config.yaml
model: "class-conditioned image flow-matching model"
positions: "learned"
grad_clip: 0.5
Rows from block 2 of a small class-conditioned image flow-matching model, named by matrix and row number. Rows with one number within an expert belong to one neuron, the router's apart. Each number is 50 + 10 x the weight over its row's rms, rounded and kept within 0 to 99. All counts start at 0.
After each expert's rows are labels from the 100 images, of 14976 (inputs lightly noised), where the router gives the expert most weight on average: "top examples" is what is common among them. Only what is clearly more common there than usual is listed. The data: reaction-diffusion patterns (Gray-Scott).
# router: slot weights (model.blocks.2.mlp.router.weight, 16x384, trained with AdamW), inputs 0-191
# up: expert up (model.blocks.2.mlp.up, 8x384x384), inputs 0-191
# down: expert down (model.blocks.2.mlp.down, 8x384x384, transposed), outputs 0-191

# expert 6
router.12:57 34 59 55 55 50 49 57 52 44 38 52 58 56 53 38 63 52 50 61 56 55 46 35 41 69 44 47 65 62 38 46 55 44 44 54 44 72 59 30 43 52 33 54 45 58 44 50 52 60 45 45 37 64 58 51 64 48 46 50 39 60 46 54 50 60 43 62 38 63 46 44 68 33 51 65 58 56 51 32 36 61 46 67 39 54 51 52 44 69 51 39 46 39 68 57 26 53 56 48 55 49 68 47 64 59 66 43 59 66 51 37 41 41 62 48 48 65 47 50 45 62 45 54 39 41 48 43 55 45 36 69 50 43 54 63 34 36 41 43 63 40 54 70 44 47 55 31 56 41 54 46 43 37 50 34 62 58 48 43 45 54 50 49 52 17 57 54 64 55 46 57 52 34 55 39 54 53 40 45 38 25 63 52 67 29 61 61 63 53 52 55
router.13:40 57 65 49 73 52 39 51 63 44 45 57 60 25 56 44 61 54 63 54 60 41 58 47 36 73 40 64 37 77 45 68 42 48 40 44 43 53 51 48 55 55 62 54 27 57 42 55 52 52 69 58 64 62 45 70 42 50 52 40 62 48 55 53 51 38 55 42 52 86 39 58 58 29 59 45 58 59 50 47 44 42 68 62 62 54 52 42 59 69 60 53 35 33 66 79 50 58 53 58 63 49 58 40 55 39 64 62 42 64 58 49 53 51 63 60 57 59 46 45 60 51 43 44 44 58 55 54 43 41 55 48 50 50 62 56 54 55 36 52 45 46 45 37 52 45 54 08 56 41 51 47 49 41 39 51 63 39 35 56 51 46 70 48 36 46 63 46 50 37 51 57 44 49 54 38 30 56 51 29 63 32 59 63 67 53 53 58 53 62 47 43
up.4:58 61 56 37 55 51 50 53 50 57 44 56 39 49 33 47 64 43 36 40 53 65 44 45 56 57 56 48 50 42 60 49 59 58 31 34 51 56 63 31 42 70 46 49 51 54 48 61 55 53 61 37 40 64 57 56 61 46 52 56 36 52 53 70 54 53 59 40 39 36 45 61 64 33 46 40 44 27 65 53 38 48 60 53 52 50 66 34 54 49 44 52 61 43 55 35 46 70 39 58 28 50 38 54 60 35 51 48 52 34 38 43 33 66 64 52 47 51 35 42 31 58 54 56 61 30 53 57 53 60 74 54 49 24 53 40 45 55 62 46 58 59 43 68 43 58 34 44 51 40 63 50 56 53 57 71 62 69 67 49 52 53 59 62 67 42 43 41 66 69 37 48 33 39 41 30 40 28 59 64 38 40 32 40 48 52 50 44 54 43 47 52
down.4:40 55 54 70 70 58 66 49 45 63 56 53 47 53 41 53 54 40 40 46 57 49 41 42 67 51 55 60 65 57 47 46 38 50 37 52 54 48 56 41 39 34 47 41 44 56 58 50 44 47 58 55 33 66 49 36 43 53 57 46 43 52 60 48 35 35 30 41 36 55 55 42 41 63 51 62 57 63 46 56 58 44 50 46 34 65 50 41 56 46 47 41 56 57 67 64 60 55 42 68 57 49 53 46 49 42 45 57 52 62 39 54 35 53 65 62 46 64 55 68 66 37 46 64 49 48 49 30 54 42 51 34 57 56 51 49 52 60 53 54 61 37 36 42 63 56 45 47 44 41 45 42 47 44 37 23 59 42 42 39 39 59 32 65 56 43 57 48 48 52 44 52 44 46 50 59 53 36 49 41 35 58 56 43 45 33 51 57 30 31 53 50
top examples: dark; feed 0.078 kill 0.061

# expert 7
router.14:40 52 44 51 39 37 58 51 46 68 57 44 54 54 61 56 34 75 22 49 55 40 48 60 55 44 51 44 57 58 58 75 33 59 58 72 45 51 54 52 58 49 52 54 58 43 47 45 31 37 46 50 41 43 64 62 52 46 35 51 58 49 49 45 52 30 61 53 42 39 53 53 49 56 52 59 37 51 50 66 50 42 57 61 63 60 45 57 68 61 50 45 53 62 49 43 59 54 33 42 55 54 32 63 46 39 62 67 36 70 43 35 51 58 35 47 54 40 36 56 69 45 56 38 70 55 73 48 59 29 46 43 45 58 59 44 48 59 46 41 60 49 45 50 48 44 51 48 51 52 44 51 43 32 61 51 59 55 61 60 53 45 69 54 56 56 50 58 57 41 53 57 57 61 39 54 44 46 39 27 39 47 42 64 55 59 47 37 34 36 53 56
router.15:49 46 51 52 51 45 59 42 41 55 61 24 44 65 73 56 47 70 28 27 68 39 59 53 69 41 50 42 55 60 43 64 44 57 56 59 49 45 41 47 56 32 55 49 54 42 60 33 41 44 55 43 61 28 61 56 33 53 47 40 59 43 57 39 55 40 51 52 45 49 47 49 56 45 47 57 46 57 53 62 73 43 64 37 70 60 55 56 51 48 40 44 42 46 45 58 70 52 40 46 44 54 29 61 47 48 59 60 52 68 35 45 45 45 37 41 56 31 49 55 51 38 57 39 64 60 64 46 74 46 62 38 51 66 68 32 59 54 36 54 52 39 44 62 39 45 54 51 50 58 49 47 56 34 59 59 49 56 68 71 46 57 51 57 55 50 41 52 64 34 46 44 60 60 48 67 46 56 49 46 45 51 45 59 49 58 45 32 38 46 41 57
up.4:59 59 52 38 46 48 14 35 53 53 52 67 62 42 51 26 61 55 51 48 55 52 50 50 30 53 56 49 52 46 50 23 62 48 47 40 49 46 62 58 46 58 50 46 54 55 75 56 47 54 47 54 50 43 61 41 49 50 46 50 63 43 58 50 52 65 06 51 41 52 45 46 56 53 62 63 45 44 61 53 61 60 57 58 55 52 47 45 37 45 60 62 50 46 38 67 42 53 39 58 68 54 52 55 63 55 54 46 48 44 57 47 40 38 52 60 39 53 47 38 61 56 51 49 59 41 41 60 73 54 55 44 58 48 54 49 26 39 64 49 42 53 60 31 59 55 40 41 61 66 54 35 49 52 45 57 45 48 54 59 56 49 50 47 49 52 54 43 56 39 48 57 54 45 57 41 37 59 47 66 45 29 47 59 61 60 51 45 62 54 46 56
down.4:48 49 55 58 54 45 51 49 52 71 37 39 47 44 49 58 55 58 55 60 46 57 29 44 45 44 47 49 60 65 52 37 31 57 59 54 52 37 49 43 50 45 46 49 50 47 58 57 46 42 56 51 44 51 52 62 51 45 42 53 61 42 56 77 50 65 72 44 60 73 55 52 38 35 45 52 55 62 46 39 48 56 55 52 37 29 54 51 56 61 54 54 60 48 49 46 53 44 44 64 47 48 48 63 40 39 48 53 54 43 48 57 57 47 52 59 57 40 50 52 40 64 48 59 48 57 47 41 43 31 59 57 60 37 37 48 41 33 56 58 57 67 62 61 60 36 44 54 46 53 53 47 48 68 47 51 41 51 35 43 57 37 45 73 49 66 49 46 44 49 56 59 60 67 66 48 40 59 60 54 40 37 49 62 48 54 37 50 59 64 56 55
top examples: vivid

# expert 3
router.6:56 33 64 51 57 63 34 43 44 48 53 42 53 69 33 59 42 36 56 44 59 34 46 56 68 39 45 30 48 35 71 35 55 48 50 54 33 45 49 43 33 42 68 57 63 56 46 50 38 53 48 50 43 62 31 34 44 53 47 76 42 61 49 51 50 78 28 62 45 23 52 65 50 37 49 65 54 45 59 41 77 52 39 42 44 42 45 49 39 40 57 49 49 53 38 43 42 51 45 46 52 53 52 42 52 63 43 38 62 61 40 54 39 46 52 48 50 57 56 39 58 39 59 53 64 21 40 46 48 64 44 34 60 57 40 54 49 39 66 51 49 55 48 77 45 58 66 69 45 50 68 51 61 78 52 50 46 46 46 58 56 52 52 48 42 49 62 52 52 70 33 38 45 54 64 60 67 51 40 61 65 49 52 43 59 43 60 45 47 55 57 47
router.7:51 47 49 70 49 42 53 52 66 59 52 59 44 46 41 48 54 45 49 61 45 72 54 59 30 68 62 58 60 74 44 45 52 56 39 52 48 49 50 44 61 57 47 50 34 57 31 44 59 57 45 49 67 45 50 71 54 37 62 43 57 36 51 58 53 46 57 52 45 77 26 46 58 71 50 52 40 66 29 38 41 46 51 71 45 38 30 66 62 51 44 69 50 51 57 60 52 55 53 63 50 46 50 61 48 45 33 49 48 62 43 50 50 47 56 44 41 41 57 43 51 53 44 54 28 52 39 49 47 44 60 72 60 39 38 44 39 44 54 62 61 53 61 33 44 53 41 33 54 29 55 50 57 44 38 45 49 53 41 43 68 42 50 53 49 57 53 42 46 51 54 48 41 27 49 36 37 51 75 62 57 37 55 46 50 52 37 64 43 58 49 59
up.4:74 48 67 56 43 65 66 52 50 54 46 56 59 57 64 39 53 25 67 33 58 57 43 55 28 60 44 43 44 62 64 34 42 61 43 46 47 66 62 61 52 33 47 62 50 53 43 47 54 62 56 47 45 55 41 48 54 47 44 59 42 55 51 61 44 51 41 41 41 46 45 66 58 50 51 46 44 25 44 40 40 60 50 43 40 48 41 67 61 63 56 47 63 60 57 51 56 55 28 29 49 61 70 46 40 69 55 36 44 37 64 47 31 49 46 42 65 54 58 70 38 49 51 38 43 61 38 67 48 33 53 34 62 39 33 50 44 62 48 49 61 46 47 40 51 54 52 51 44 34 61 49 43 53 62 61 38 60 51 46 73 48 32 41 59 59 63 48 42 53 54 52 47 53 62 61 44 53 64 57 46 53 60 33 41 54 64 51 52 58 67 59
down.4:49 50 60 40 50 42 28 56 51 48 38 35 49 69 50 57 48 58 42 44 42 42 33 61 43 64 60 45 48 55 39 42 49 48 49 64 53 41 64 64 69 60 44 39 61 56 54 50 44 41 60 66 59 43 39 46 32 44 55 48 38 55 32 56 55 45 38 37 43 34 46 48 26 49 67 55 54 68 51 64 46 49 53 52 50 49 67 48 60 48 50 41 63 37 50 55 46 43 59 67 54 46 35 66 51 51 44 47 68 72 40 57 44 80 60 47 41 65 54 59 37 26 50 44 66 53 60 44 39 83 40 49 44 41 56 54 58 50 64 34 42 46 43 26 71 50 61 48 45 44 57 47 57 47 43 53 54 57 25 47 47 57 60 57 56 44 58 41 47 50 52 39 30 48 43 42 48 57 48 45 49 43 47 54 42 49 43 53 50 51 43 54
top examples: feed 0.039 kill 0.058; dark

# expert 0
router.0:55 49 39 57 64 37 57 45 38 43 52 59 44 77 36 50 60 47 46 57 45 56 46 36 66 30 57 68 35 22 51 37 55 48 57 46 44 46 56 45 44 64 51 55 49 61 44 56 64 45 55 46 33 63 41 26 65 64 55 54 57 57 47 60 44 59 36 45 53 17 54 46 42 50 65 46 54 40 52 61 37 53 53 45 43 38 74 48 54 48 68 35 51 50 43 60 37 42 67 50 37 43 53 37 45 56 47 59 43 22 59 54 53 43 57 73 52 43 53 58 30 60 54 63 47 44 27 35 42 46 42 49 52 42 46 42 44 48 67 42 50 44 53 51 56 45 49 79 49 62 53 43 46 68 47 56 63 40 51 34 48 59 38 52 47 42 49 50 51 50 30 54 37 51 57 34 59 40 59 72 52 60 49 44 44 41 52 54 55 60 36 56
router.1:61 35 45 62 45 53 38 58 39 46 46 45 66 81 40 53 36 66 41 41 45 52 51 46 78 31 60 25 53 17 60 45 50 51 51 59 47 53 60 55 41 49 50 45 65 49 61 43 56 64 38 58 28 62 47 29 59 51 59 55 35 48 40 53 61 83 30 60 41 13 64 63 46 32 47 62 45 52 71 57 42 58 38 49 48 54 57 52 35 53 51 43 58 53 44 23 48 54 47 56 43 54 56 55 48 56 49 57 61 46 41 53 44 45 61 52 50 58 52 57 57 56 43 64 53 32 55 33 59 50 49 48 45 53 51 54 47 46 62 44 66 49 55 40 56 51 64 87 49 71 44 48 60 54 64 41 62 52 45 58 37 48 36 53 44 51 48 39 57 50 47 46 46 44 47 66 59 58 48 49 51 65 57 39 50 49 54 51 49 41 67 65
up.4:64 43 40 45 59 50 38 57 50 65 44 64 59 66 49 47 58 56 47 56 64 49 30 28 51 37 56 49 59 57 61 49 56 58 53 51 57 54 37 31 47 41 68 54 45 53 54 51 31 33 44 45 41 54 45 58 40 50 41 59 51 56 52 56 43 48 41 55 40 51 43 54 42 46 48 52 44 47 46 49 61 43 31 54 62 46 35 53 43 43 52 45 58 35 40 46 52 46 63 50 44 56 54 32 52 64 59 43 69 44 38 50 51 51 56 45 51 58 24 39 40 49 75 48 49 73 50 52 56 52 50 60 75 54 63 51 50 48 54 46 52 37 50 40 42 53 56 62 44 47 29 68 33 54 42 39 45 58 44 50 61 51 64 45 49 54 30 57 30 47 29 64 44 51 46 43 35 65 62 60 57 72 53 57 64 56 33 36 43 41 40 57
down.4:49 44 59 37 42 36 63 36 52 43 41 43 55 61 60 41 38 45 58 59 47 60 54 53 57 52 51 37 49 19 38 53 51 55 78 45 53 38 46 51 51 56 44 54 40 50 52 62 59 54 48 45 61 59 57 45 53 43 49 60 49 64 43 55 42 66 59 52 60 57 40 57 55 29 56 52 48 49 60 56 63 42 61 57 45 41 31 62 45 40 38 51 45 61 62 56 73 56 41 46 38 58 42 51 60 52 40 52 43 56 48 39 45 46 57 50 47 38 40 33 43 59 34 54 67 44 50 59 37 50 44 49 47 61 47 54 44 42 65 54 34 63 41 44 52 32 46 26 49 57 40 61 55 42 42 61 56 41 47 36 36 66 59 65 56 49 44 59 51 49 49 51 40 41 48 44 45 64 40 34 56 67 66 48 41 64 52 51 48 34 49 60
top examples: feed 0.078 kill 0.061; cool; vivid

# expert 4
router.8:35 45 41 54 34 56 57 39 53 49 45 60 60 51 45 54 47 50 42 43 50 59 78 43 56 48 59 34 47 69 58 50 57 69 47 44 35 34 36 57 48 58 65 39 47 43 72 47 55 54 44 63 57 50 48 74 45 38 48 50 39 59 52 58 57 47 55 75 58 63 34 38 39 86 35 58 43 45 42 54 67 46 44 30 49 65 34 40 45 56 49 45 54 41 41 39 60 44 50 54 45 41 49 58 46 60 43 30 47 42 42 60 41 58 57 26 53 47 54 42 44 41 55 52 34 38 25 53 56 60 61 46 59 42 46 53 41 58 53 76 31 65 47 38 51 67 44 80 43 45 58 55 43 47 44 47 40 51 44 42 49 48 33 47 45 57 40 44 44 79 48 55 62 52 44 60 41 38 57 73 55 58 39 44 46 61 32 38 50 49 49 56
router.9:57 59 49 45 36 56 60 63 43 43 47 53 67 37 63 46 45 49 56 42 56 56 53 54 50 62 63 56 64 67 43 58 50 59 35 42 36 39 51 42 53 36 47 46 51 44 52 45 58 52 51 53 50 52 47 67 62 42 58 52 72 60 50 28 66 44 58 52 43 35 64 42 39 34 49 35 40 34 42 56 56 49 49 43 47 63 53 49 56 76 44 32 42 48 42 38 69 36 32 35 66 57 43 37 62 47 46 58 38 51 44 47 56 32 52 51 54 62 42 54 51 48 60 46 77 34 52 47 64 48 56 47 47 48 60 53 57 41 38 40 66 62 45 43 40 64 64 76 41 43 38 47 56 44 57 35 49 62 62 50 44 37 65 50 42 56 32 58 43 36 58 55 50 45 28 27 60 56 42 33 45 35 33 49 64 56 49 57 61 37 54 50
up.4:44 53 57 34 60 61 41 63 57 62 44 32 47 52 61 40 65 37 48 46 60 40 43 51 44 61 40 53 41 34 65 55 57 57 49 51 46 60 48 59 48 33 57 38 39 54 55 47 56 56 55 52 52 58 44 60 57 42 55 54 55 54 56 34 55 24 62 49 69 84 52 53 58 44 46 49 36 62 57 46 36 40 40 30 53 58 49 57 65 75 53 57 39 51 54 67 60 47 49 56 48 47 61 54 46 44 43 29 30 26 43 58 58 55 33 36 74 49 46 47 38 52 57 45 47 50 41 50 52 31 46 63 49 57 52 41 56 51 52 40 58 46 44 64 51 51 38 38 28 41 74 42 57 49 36 55 43 49 44 53 47 66 54 45 58 37 54 50 61 52 73 51 49 55 50 42 53 48 46 54 66 25 44 49 58 56 57 62 41 54 51 74
down.4:48 50 50 61 55 56 41 49 48 42 58 56 30 81 46 48 56 44 54 35 60 52 53 38 44 60 51 47 53 53 48 57 65 75 53 53 34 27 59 62 48 59 64 49 63 50 58 52 62 48 42 49 52 51 60 36 41 53 60 58 52 53 44 40 45 34 46 56 48 35 46 48 46 53 42 55 51 41 43 52 38 39 45 46 53 49 39 49 40 38 44 50 44 54 47 27 40 50 47 44 37 50 49 37 34 55 46 29 45 81 64 57 45 45 43 57 47 44 64 45 48 45 42 53 54 54 47 32 54 55 60 27 42 58 52 56 51 39 43 55 49 52 57 27 52 45 35 51 40 64 43 43 31 52 54 57 51 46 56 54 58 81 39 58 60 61 55 54 40 55 67 44 60 46 52 47 42 44 57 62 65 32 57 58 52 54 47 32 50 58 40 46
top examples: embossed; warm

# expert 1
router.2:36 50 43 43 36 48 51 39 47 64 55 40 48 56 55 64 54 37 56 40 56 65 45 48 39 35 42 41 46 62 43 56 40 47 52 61 51 57 23 63 57 48 58 52 46 63 63 41 49 48 44 59 58 34 42 70 41 63 51 44 54 65 54 55 54 48 49 39 57 39 36 53 51 59 40 38 48 57 49 36 54 39 64 32 60 48 42 40 61 41 43 52 53 35 37 60 64 56 44 41 43 53 28 69 44 45 34 52 36 58 46 62 48 46 50 35 57 63 52 56 50 51 63 61 54 61 42 53 61 49 53 34 39 57 54 40 44 56 53 64 41 60 41 47 41 52 43 41 34 68 53 55 60 49 39 52 47 54 57 66 52 45 48 49 55 44 43 52 66 48 53 56 63 43 62 51 51 65 54 38 51 61 44 46 57 50 39 46 40 45 42 52
router.3:31 54 35 57 54 49 51 46 56 59 52 34 51 44 55 63 60 50 48 41 54 52 71 56 35 47 61 45 49 64 60 59 40 59 40 56 58 58 36 63 74 47 58 41 41 54 59 40 56 49 43 68 57 45 50 63 38 51 54 39 63 62 56 57 59 39 66 45 54 62 32 56 57 66 45 35 33 50 44 54 37 43 55 48 54 45 39 55 63 59 49 66 40 39 65 65 53 52 53 48 49 47 42 69 54 41 55 49 34 54 46 65 49 49 37 47 57 61 52 57 63 51 64 39 46 63 40 62 55 36 65 33 53 56 58 30 55 58 31 56 42 62 50 43 39 49 45 20 47 52 55 62 55 29 29 53 42 59 58 56 59 50 55 52 49 56 45 32 55 45 63 51 49 45 64 53 41 60 46 37 49 32 50 65 54 44 43 44 41 35 42 58
up.4:65 57 55 46 55 45 46 37 35 57 40 58 53 32 53 45 38 47 65 57 39 44 47 39 57 54 46 44 53 45 43 46 56 58 40 34 51 40 36 30 45 56 17 61 60 45 36 48 46 42 45 49 44 47 46 18 53 49 47 53 67 57 34 61 52 21 60 61 51 75 48 45 53 48 58 48 46 56 49 40 44 53 62 55 51 48 45 47 52 50 58 54 55 53 28 79 47 42 47 47 59 47 55 42 66 64 53 58 47 52 58 62 45 44 45 51 46 48 59 52 48 36 44 45 63 73 50 52 60 49 44 56 40 47 71 58 53 39 56 64 42 44 42 57 51 41 58 40 41 53 60 51 47 45 51 52 42 52 43 50 50 38 41 54 46 46 52 56 43 58 49 66 42 53 48 55 47 49 58 46 39 45 41 61 57 58 49 56 47 51 45 52
down.4:56 36 42 78 53 52 60 56 46 30 53 59 56 61 52 50 40 48 43 55 45 54 43 47 67 30 59 51 55 49 58 47 53 48 55 49 34 53 40 55 53 49 51 39 54 50 48 42 52 64 47 40 39 56 48 41 47 49 60 43 56 48 52 47 49 55 51 47 63 22 63 58 53 43 43 43 48 50 55 52 65 46 47 51 54 49 64 52 39 61 49 53 56 59 36 56 60 36 43 50 38 53 56 73 45 54 51 64 56 52 38 54 38 42 56 58 58 57 68 51 60 52 53 50 31 46 55 51 62 45 47 58 62 45 40 52 43 54 48 63 53 74 31 54 55 32 57 88 54 29 50 53 45 54 71 58 57 53 33 45 61 56 49 47 59 48 57 42 50 50 49 52 39 47 67 71 35 64 56 50 38 42 56 64 53 50 57 56 39 53 57 49
top examples: embossed; grey

# expert 2
router.4:54 56 45 19 53 41 29 58 51 49 41 59 56 29 37 36 52 47 53 61 46 47 45 34 50 47 61 46 41 45 54 31 62 47 40 39 59 57 52 38 52 56 57 50 59 44 72 60 51 58 44 48 47 49 35 45 52 63 55 54 54 61 35 46 46 42 52 62 38 33 68 55 51 43 58 48 58 45 53 48 47 53 49 51 47 40 57 36 46 56 61 34 54 63 51 28 46 48 63 40 60 43 59 36 70 50 38 41 48 27 52 39 54 35 51 51 46 61 45 40 45 55 44 61 63 52 44 37 42 49 41 57 51 46 45 64 51 35 67 52 45 41 53 52 57 58 44 74 50 72 48 46 42 48 38 47 53 35 46 37 52 26 40 39 51 59 53 63 38 52 52 55 38 53 56 67 55 34 46 52 53 61 55 42 49 49 59 47 61 49 55 45
router.5:39 63 53 20 56 55 18 45 47 46 38 46 59 35 41 50 48 49 64 51 41 43 35 57 59 39 50 51 27 44 54 34 45 60 61 41 59 43 53 55 65 55 60 48 60 36 55 51 53 35 52 45 47 56 39 34 60 69 42 63 51 53 48 47 50 26 60 55 59 21 62 51 47 40 51 49 53 51 55 68 34 54 51 35 51 44 61 42 34 37 44 37 64 63 39 34 47 43 66 55 54 59 52 30 57 45 56 50 61 32 48 55 46 44 48 51 56 56 50 47 43 51 48 42 69 50 49 34 38 49 50 51 49 57 55 43 51 38 58 37 53 57 55 61 46 54 58 88 53 61 41 49 42 48 58 49 49 42 50 51 45 37 54 38 48 49 46 40 41 37 37 46 44 52 41 69 58 38 46 59 48 72 47 41 50 50 56 56 46 50 51 37
up.4:56 55 48 44 40 53 76 42 44 44 44 43 63 19 47 44 54 46 60 48 42 51 54 61 32 41 55 51 42 59 41 39 60 62 54 30 36 41 36 41 41 48 41 64 46 48 58 43 50 46 29 40 44 51 48 63 51 52 58 59 30 46 47 64 54 23 57 51 44 39 43 26 52 43 49 49 38 54 57 55 47 51 58 32 49 51 43 33 52 50 46 55 40 44 49 49 47 60 66 63 42 46 48 47 53 46 47 45 71 43 41 58 48 43 59 56 41 58 47 48 58 60 58 51 49 51 51 47 59 48 34 49 44 44 59 44 54 60 48 66 50 48 56 66 58 53 55 29 48 71 54 51 57 51 49 37 50 46 56 60 46 51 47 45 37 48 41 45 48 42 26 39 53 59 43 06 61 63 42 56 52 00 40 59 53 46 53 45 55 41 44 49
down.4:47 43 59 57 43 50 65 44 55 47 52 61 50 70 46 41 54 50 51 45 57 52 39 56 31 68 55 66 42 66 45 44 52 48 51 43 48 48 45 53 59 63 50 44 58 52 39 41 51 49 44 44 52 43 55 37 51 48 59 48 50 30 40 65 38 26 67 36 55 27 41 52 47 42 59 56 51 34 53 56 54 35 54 54 49 44 56 57 49 47 46 69 50 44 38 29 61 54 43 61 42 48 57 34 60 49 42 48 53 38 47 34 49 41 41 59 60 35 53 51 42 52 48 56 75 41 43 53 53 57 54 58 50 47 54 55 45 51 46 50 53 49 85 46 50 49 43 37 45 46 48 49 51 47 52 52 50 46 52 36 53 34 54 48 54 55 52 46 51 51 37 50 39 54 55 96 40 47 60 56 42 60 58 46 50 61 43 49 36 52 49 40
top examples: embossed; warm; feed 0.03 kill 0.062